A small multi-label audio tagger, trained from scratch.
Data: trained on phrases spoken by 400 fixed synthetic voices, 39062 training examples, 32.1 epochs.
Rows from block 2 of a small multi-label audio tagger, named by matrix and row number. Each number is 128 + 24 x the weight over its row's rms, rounded and kept within 0 to 255. All counts start at 0. Numbers have three digits each.
After each channel's rows are labels from the 100 clips, of 14976, where the channel reaches its highest value: "responds to" is what is common among them. Only what is clearly more common there than usual is listed. The data: phrases spoken by 400 fixed synthetic voices. In brackets: how many of the 100.
# conv: width-3 conv, stride 2 (model.blocks.2.conv.weight, 432x288x3, each kernel summed), inputs 144-287

conv.243:119146149121098126134149130094116136135111151135071228149104139119130129169125150086137134073097143105173140073121133088117118054097115133140093140141130133142143102146125179100139180119118143153149119114136114094097137120162165133169158081110141140106111125105139136157093094123110132150146138116136174170115131108122167107143055173141108138112126122123171140111135136120116116103106105111105079123105129132128155133125114121123157
responds to: /ɝ/ (69); high voice (53)

conv.281:116123097150107140154069100089105133142182113124124137086082138149096102127165121131110109158132090145127108141148128181120120091129097117148115121129118109108142157103163122162123113065108149090121131132083148110123154139090134170106133143144127137134117159150133162072120134097143105147135151077146105123137129137151135128134139104125194129124104162145078136126088188140172123134167135098155134169127126111126173115148041074098129
responds to: /ʃ/ (62); /tʃ/ (54); text has "show" (26)

conv.205:126111114154098132097097145122126152088151142138142094116093121101125120119101116092114132133143144100141148084135142144151185128127113138099116128189136128105131162081128100131119112124106100111114196122167128106140129099123108163116071133136151104130114142123138105111094134124157135146121144133083102116165162047116131160111108103143170090172125133192137165140146095097165146145145114111109118110168111150107141150139156083146087
responds to: /k/ (100); text has "call" (32)

conv.166:144120147194139130131118169117122133093135080134182148116122131140113080073089163108098116145106109138121112115092093154136133172150122086155127079111102115133159162122122129117129141112147116168169109158133080136125150131092127075082135182118123082135120156090138120127108155097121126151120157162160140167100161092152121125123120096145116143143174143146157120169143177116125131155144095138134122128125134128141129092148084097125142
responds to: /ʃ/ (92); /p/ (62); /ʊ/ (31)

conv.363:085132126172124149131139111149127125134146122139126155101102170163135172162151141132099141123141099160138128129164093142155094130121137116067123164153136104098134117165148131144107114120130149119131145181149105170116130135121141132109161125145141138117163149128106151145104111129130113128134130123114142116131132137121156165130187153090166097116110121136088147148136128155092123162112104155156131122144116202143143168075147125127133
responds to: muffled (low-pass) (48); child-like voice (46)

conv.355:139141141143149099135135097097147132064162154168140164134084121114118115145155146116139114124105150152149153136127125140138092118154144157135081153112097175122106143145147114131098134138133133078200124165145112123111154117119122118142132111100106121131069110113129124154187130105095134130151132126168130142119125117154096104126128121103124107120139174194119128129109155131107147092132127133098112129189141101122134116119147125131134
responds to: /z/ (90); /j/ (27)

conv.92:136125149052121122118131141089151124123163115160116110142166132149111112139146148126067135087095136117151137171129092145127130160137069128088130143130122140165170122108150137126146162136080151123138134133128097145100126086109092105083117102110148079131111115128152051135119113089150128119097108128151116120095127109152132154077121086157101057109112144134101121126144110106150135098148165164152137123119094113116124120131133136089105
responds to: clipping (25)

conv.67:125117117103150139119151106125143127106131117130139139142169105080150107150100123091110099114140118172099130143145125130107114130120126125107076134170119183102129122132149100125135112126097095131145111104152153135135159148113150092151153110078116112137136121083150138128124170141123163128098116111110130120103116154149155134140159172134113128154108124126148124129127105124132099134120114117113163124118089151103120167130168098166152
responds to: /z/ (90); /ɪ/ (79); child-like voice (57)

conv.424:141152125125169132138123147108113127117094100123125162127158142128110095153134148141096151142136113130115114090076102110158106163045145133141128138127114067113163164130117140119132122138121106136147107127149119090128094146163132147126115110089097183137181145114173118161118164105157111111134113116120145148118129082127117136152136148114137178105141104131135050145137092132148112125111140132137117093150104133140123113131108124193125
responds to: /ɪ/ (76); child-like voice (48)

conv.150:140118129177165162130113150144129134082141164147164199193107151133125145158157134126152124095111106122120159150133098128121131144130108104112102155124146154126137132139114130122166129124100133179113111084154152128127083102156154103165097103093162103087037131106095106116103118125099104170127114130114157127092144122135141107149123105117150136154103154102089129111130128104144148130125149138105117156095126114082160124117158108121133
responds to: /ɪ/ (84); deep voice (75); /z/ (53)

conv.32:156129148136083125089138141150129117116100144112147101145110132105156113166086048145053096082128091151110130134128140098116092159090148115155119134125089148169150154134175104116123135110142112121135128129098171108115171154099062138150164153145111114095114122107145093134119142088112103119130162112127123137131133164122138111117121155168117070125136128102123151123114133127109129128125133080128145138085129169113134174109135089087119
responds to: /ð/ (73); high voice (66); /ʌ/ (39); text has "brother" (27)

conv.187:155171132143111149148122136166120106141130116139115124105098136135109105106122113109101121136142135156151111147137145136113133150112161129147128086140143101168186123148147149133094127109115118173138139108130117108134118117106106140141111098141136164127125106157128137121110128088125149149129166138122097141116169136159133155124131173124114134182156117125109136148130173135115119111164117123124127139140136111159167137127088095140176
responds to: /ʃ/ (58); low voice (49); /ʊ/ (36)

conv.2:141130120159135153133116148097146128140167140136078131107121140081075141118156045191060124144137118118111140119133135159149137139138104112140103122126098121105092090149149099139120118127105110134136064125113132136120116143049006137159135164127130137127095115130133113124109128113132150109138151113132114158166122108171138111149149160123104145143112162142150147134138180107139125154137127138107111140038157141084134123113144107142104
responds to: /ʃ/ (53); /ʊ/ (36)

conv.18:144104118143148127106126134156136159134152098138142147157115156131136126142110155098105139128119116120140139156130105144153124122047139122141151157111128093115144130175159117095157180108144134139136115093097120048122107136173121095138135124081139127138141091125121142145120154095115103143146119141108120152156146181144147127164089169155106119129118127136166127177117142148143094088129073062081114128109135167085099132105153160173154
responds to: muffled (low-pass) (30)

conv.110:135122128124120155105137155101123144128117107072118188097102105163110134122129170115118097122143157178149131048143160136117121114132110130142124135144113133102132109121083143105128109151122144129110121146142108141108177127151156121103135150110148124156125129089160111137090115118145159118134128105123153091160097112117112141132144050119137135148117144108129107112140126119110131138122100123142133117146121132108119143174152134128132
responds to: /ɑ/ (75); clipping (29)

conv.300:129120158158141111139127103070128128138171163153155132128124178129078163120074128090120111104175120062150141125159126127177110158125135143110117134177102080142069098097113156122122115120087153134140135134090053145104126119108141121159130127130155140141130108126144158145115084146124147090170160130142139142123127231149128118139137126121145111114125106112149127134164106140122107166122144193143136140135126103171126133118135140119141
responds to: muffled (low-pass) (63); dull voice (52)

conv.413:122127133135151057114089126078102100142088120161150127126149143100131132182139126151121152133156170163095148124109124157130163094123135125131114117131121134116143122089116136147103130121139101148130138146152163104120086114126124111165124137129145094120148126116140148105092136106105136112095141110081146149135136151095150136176127117114145147147112156143115134109091131116110128125129127087114080152092116146106095148128191084131135
responds to: /k/ (73); /g/ (53)

conv.203:112136144164124107150138135111105138116090146142144162103124181172128164113176139131075118101153124103170119147100132146117123119162115124077126123139130115126154096155176139146098132142096157115186150115104127107156150134134118104132132110120146143115136111164122165163119159133113156084155139104103170113126098134169137115118178132113152121111112151109155136138093152139111146134151100110137135125153117139143112095095154107119101
responds to: muffled (low-pass) (66)

conv.256:133146121111142150131133100111110129128114144136128112137153116173139138119131174166150116120096163163104071168092115116151104173075136109115128155112124164164135124123120125116116108080112114133120169088117163139130143115097130084144136099109117169133107125113131139124156106169112113123135132120175093096115174127109134114103107132135113128089136126134160138145116105131152077088111151105140170107109124114167123146078111133122142
responds to: /z/ (72)

conv.324:153104097134130082104124146157109111132137141104111103148151125115148111144153147152121146121148126131166092154132098083139134124154129122168141111114125151121139128096136188159136174117150104163148180141132107120115137124103136128135116131080147184111141132162145125146083150098085138107117163103131115130135118115151136120150138137129171101146182158125164081109196134161101127109118107116112146120098124131193103096149116143115117
responds to: clipping (41)

conv.19:089118167114063118115135100132162108141125094112114127137129121126112134140106119131116151120115124127109137115099078137145094093064103141078114103113126140101145151134154154103137136170138122108152083131123115091145138134147090127150112125138074123157133148104155122168131144144107116133125139138163144106123120135122123129083127116130129146203178126100128105146104119124107085113135140142087140115133116167106144119072109125128132
responds to: /z/ (60); /u/ (45); /j/ (27)

conv.403:103155112106120129112126109165135136084067139138096110143154159162119104130120108131160150125115148104129094119092115096140136111092165138122122150105139131134120140130105136131145152075122140142080142136129113109132135132110117152141115159135158136086119123135138120127155123107071130153124140107123104164137135111164141113142100173128115118170107110112127097165107098134140150126099115150120167125145104116150133100129115143178122
responds to: /ɹ/ (88); child-like voice (68)

conv.272:120146113125140127152143170081117104107178133147164089155131114118122141178102142140096086097075128102106141129152125137111113140167156129138141097158111154102127089152115184130108146104157132158128138164146122143115136159140148163131095133151086139127117110154151108146097111141097136101103122139148110088108110053132125149099112104109186104117188080112161134101144137100103140123109141110142092124153139072132113128095116141087157
responds to: clipping (38)

conv.13:180153137101101121132153113133158109136164070143117121143084151126083167139124106104112124098127118093091095119099113147172153125124108131110148088137143170138146122125151111120120100116136148183129133128140111100113128132132130151158165088091133151133148119183125102153121137105145126116135128158142135135102088110125139170093130162119155122151107145122114158169149096100101126137110110151121083131155167098126150109124098082100169
responds to: /ð/ (34)

conv.288:153136142124134136127123145117098121127121145143177123148135177114133110089116156140138140156123136111131135150154130169161124123105156134135148084130158092152139115131126118152111146117135103114108106115111144120148117115137159129139134129153149138109119170171108101165120154156169134129107150121151130132113124081141110152113103138144142120119112130063118153134115121124104145113104158097101123152145150138120114183116086082121141
responds to: muffled (low-pass) (74); /tʃ/ (45)

conv.279:133122116193096112110094111139114128156100049116137149181152156133132091096142147101097127109099117131063111124088153156118134120128156113148092103144127147159075122084171144134134160099085127092144137122084113129082101171145151137117119122158129153119153154151148168142122159135146096126117124157135150121128145159149153112117115141152139137132106147133117121129083155145121102116143101145122118152106166132094131154119119108133212
responds to: /ʃ/ (78); /p/ (68); /ʊ/ (50); text has "push" (25)

conv.35:143156150090106121071177131142113141167164146111155113102127174118121137128133119169157157159097126119101151137150095136106126156170116137131147151110157107124115125139165137113109150127210088128121161108114157169142133134120122156086133124179123179149145124134162077150112093108085144136138125170140118161122160100138136113129137094139092151119144151108149158119173162120132101091107135104141129084122108107147115097166154159146165
responds to: muffled (low-pass) (38)

conv.88:144077103057084097138166087110102130174145155127114121114169104119160165158141125119135119136117116120126105140141134124149104078122129099118112150147158103106091070171147148145142131151125104110136130131140133143162123145119116113164123108157121130162114113101160139129127105143138117073095102122119102112075180145116100102120133157118130097155121141103179169152116134172141120111134137148137174120058124117152127135137126109114099
responds to: /ɑ/ (62); /aʊ/ (37); clipping (25)

conv.189:136117109151116150145107098110118141115088132153122112131147130122146140178116108097149096123157106140157078127076122094094119094128134082128132118170069138127135166106120140164149159079137134109090106128122118133120156116128119128127194111145166142098119128141115120131192109076090123101142104089122104122143075145130130127142132141104131127140101172128133076100139109088119122090127119111144161139125126166097136142129115115130122
responds to: /ɝ/ (79); /ð/ (45)

conv.128:098112102176126132102118161176138091111082089088110122117162147095124156139121136108066175097117119140121126109131102163149161143119109093143098100050141107139105146157129117126120127086113128122149108166085126129093118177130147110163101105155119127169098144120113121123138108111107097151123133176132090124105128114105121149092098141096135130140134135113151120070152109142142118151097137125166113117120152158093169067134133122090136
responds to: /ɪ/ (73); /z/ (52)

conv.66:157128116141102084109133128116063152095098146193143114114129158117134112125103148151113101130114078092080109102134152127083120103097144084128147155131104158153131102109098177160141115123124106144140121111108134085121097135172164127104135134141142166147134157131081125127103143130102093109135131135124116144142080119169141085158117144096126148135094118121111097114127129119157138104112101084165132126133163127153137150141117113115131
responds to: /z/ (93); /oʊ/ (65); text has "chose" (28); text has "close" (25)

conv.75:136129135110037136082119137138135147142094087140146130136110162136150108113075155115144192129109174160154133118167169135146106158116159147134122139081100116143112173128157114107095118075114108109135140125141174161139165102152126114121155076146129107129099126171123173154128148124125143116129111145129135090138093139134179118126119142132127146109157103129124129120141126112148150111120129104106136162175165132096131086116167148113109
responds to: /ɹ/ (99); /ɔ/ (60); /dʒ/ (29)

conv.85:144093101095110150146155107127138122118140121096130145154141062156142132154112186120124109132128133113093118086110115105103119152109131097112116121127102105155120110141133109102131120141135177130115092101154138119129136149085156106107124162154125131173055141069121162107115106071122128158116131120113136124140117159108115118132134121166148137122138135145090132152151141133105157109128153123116134102100154093076124178120100120101097
responds to: /ð/ (93); /ɝ/ (83); /ɛ/ (66); /ʌ/ (37)

conv.228:128154089119150130092147131111152142144131122131183120110089135140097145114161159142153154110108081121069095136145124107082131111095136173131144127128133081093126183120120091092095126104149127116142164124127152087156141166154136128114136153137147167137131114116127105141145161144096111128118124105164144111129148100142125071110133115144131141106122119134141145172121102075117172120125104111105099107138154117146134134109127094162135
responds to: /k/ (75); /g/ (43)

conv.184:123100123152108083114151161185117136137137152135130123115122174136160140124160184143170122102112104098099111179131168162138143155141097146099123160108122149156103180102126151121196119116160148130144131153119127128145089128120124089095120109136117127136146162165119135122144159188126140105107153170113122119135124146093134085152132140129134145197079108139112106143150132103113156114171096120134135123166140126127167183138110136118140
responds to: /z/ (84); child-like voice (82); thin (high-pass) (30)

conv.154:128117087121085099120166144131124151133127156110097133153122085116112154099146164116113120065150077138083150094128139138100144129126098155109117160136125135129127129133138042125115153152127124143150116113117122119111145188087102115132118144128086139119049113098136163112112084101120144142113102124099150111107133152158137116165109119124143124113137101133144120110168137127117130137140141099145143116137093144114126196111114145176124
responds to: /z/ (84); child-like voice (72)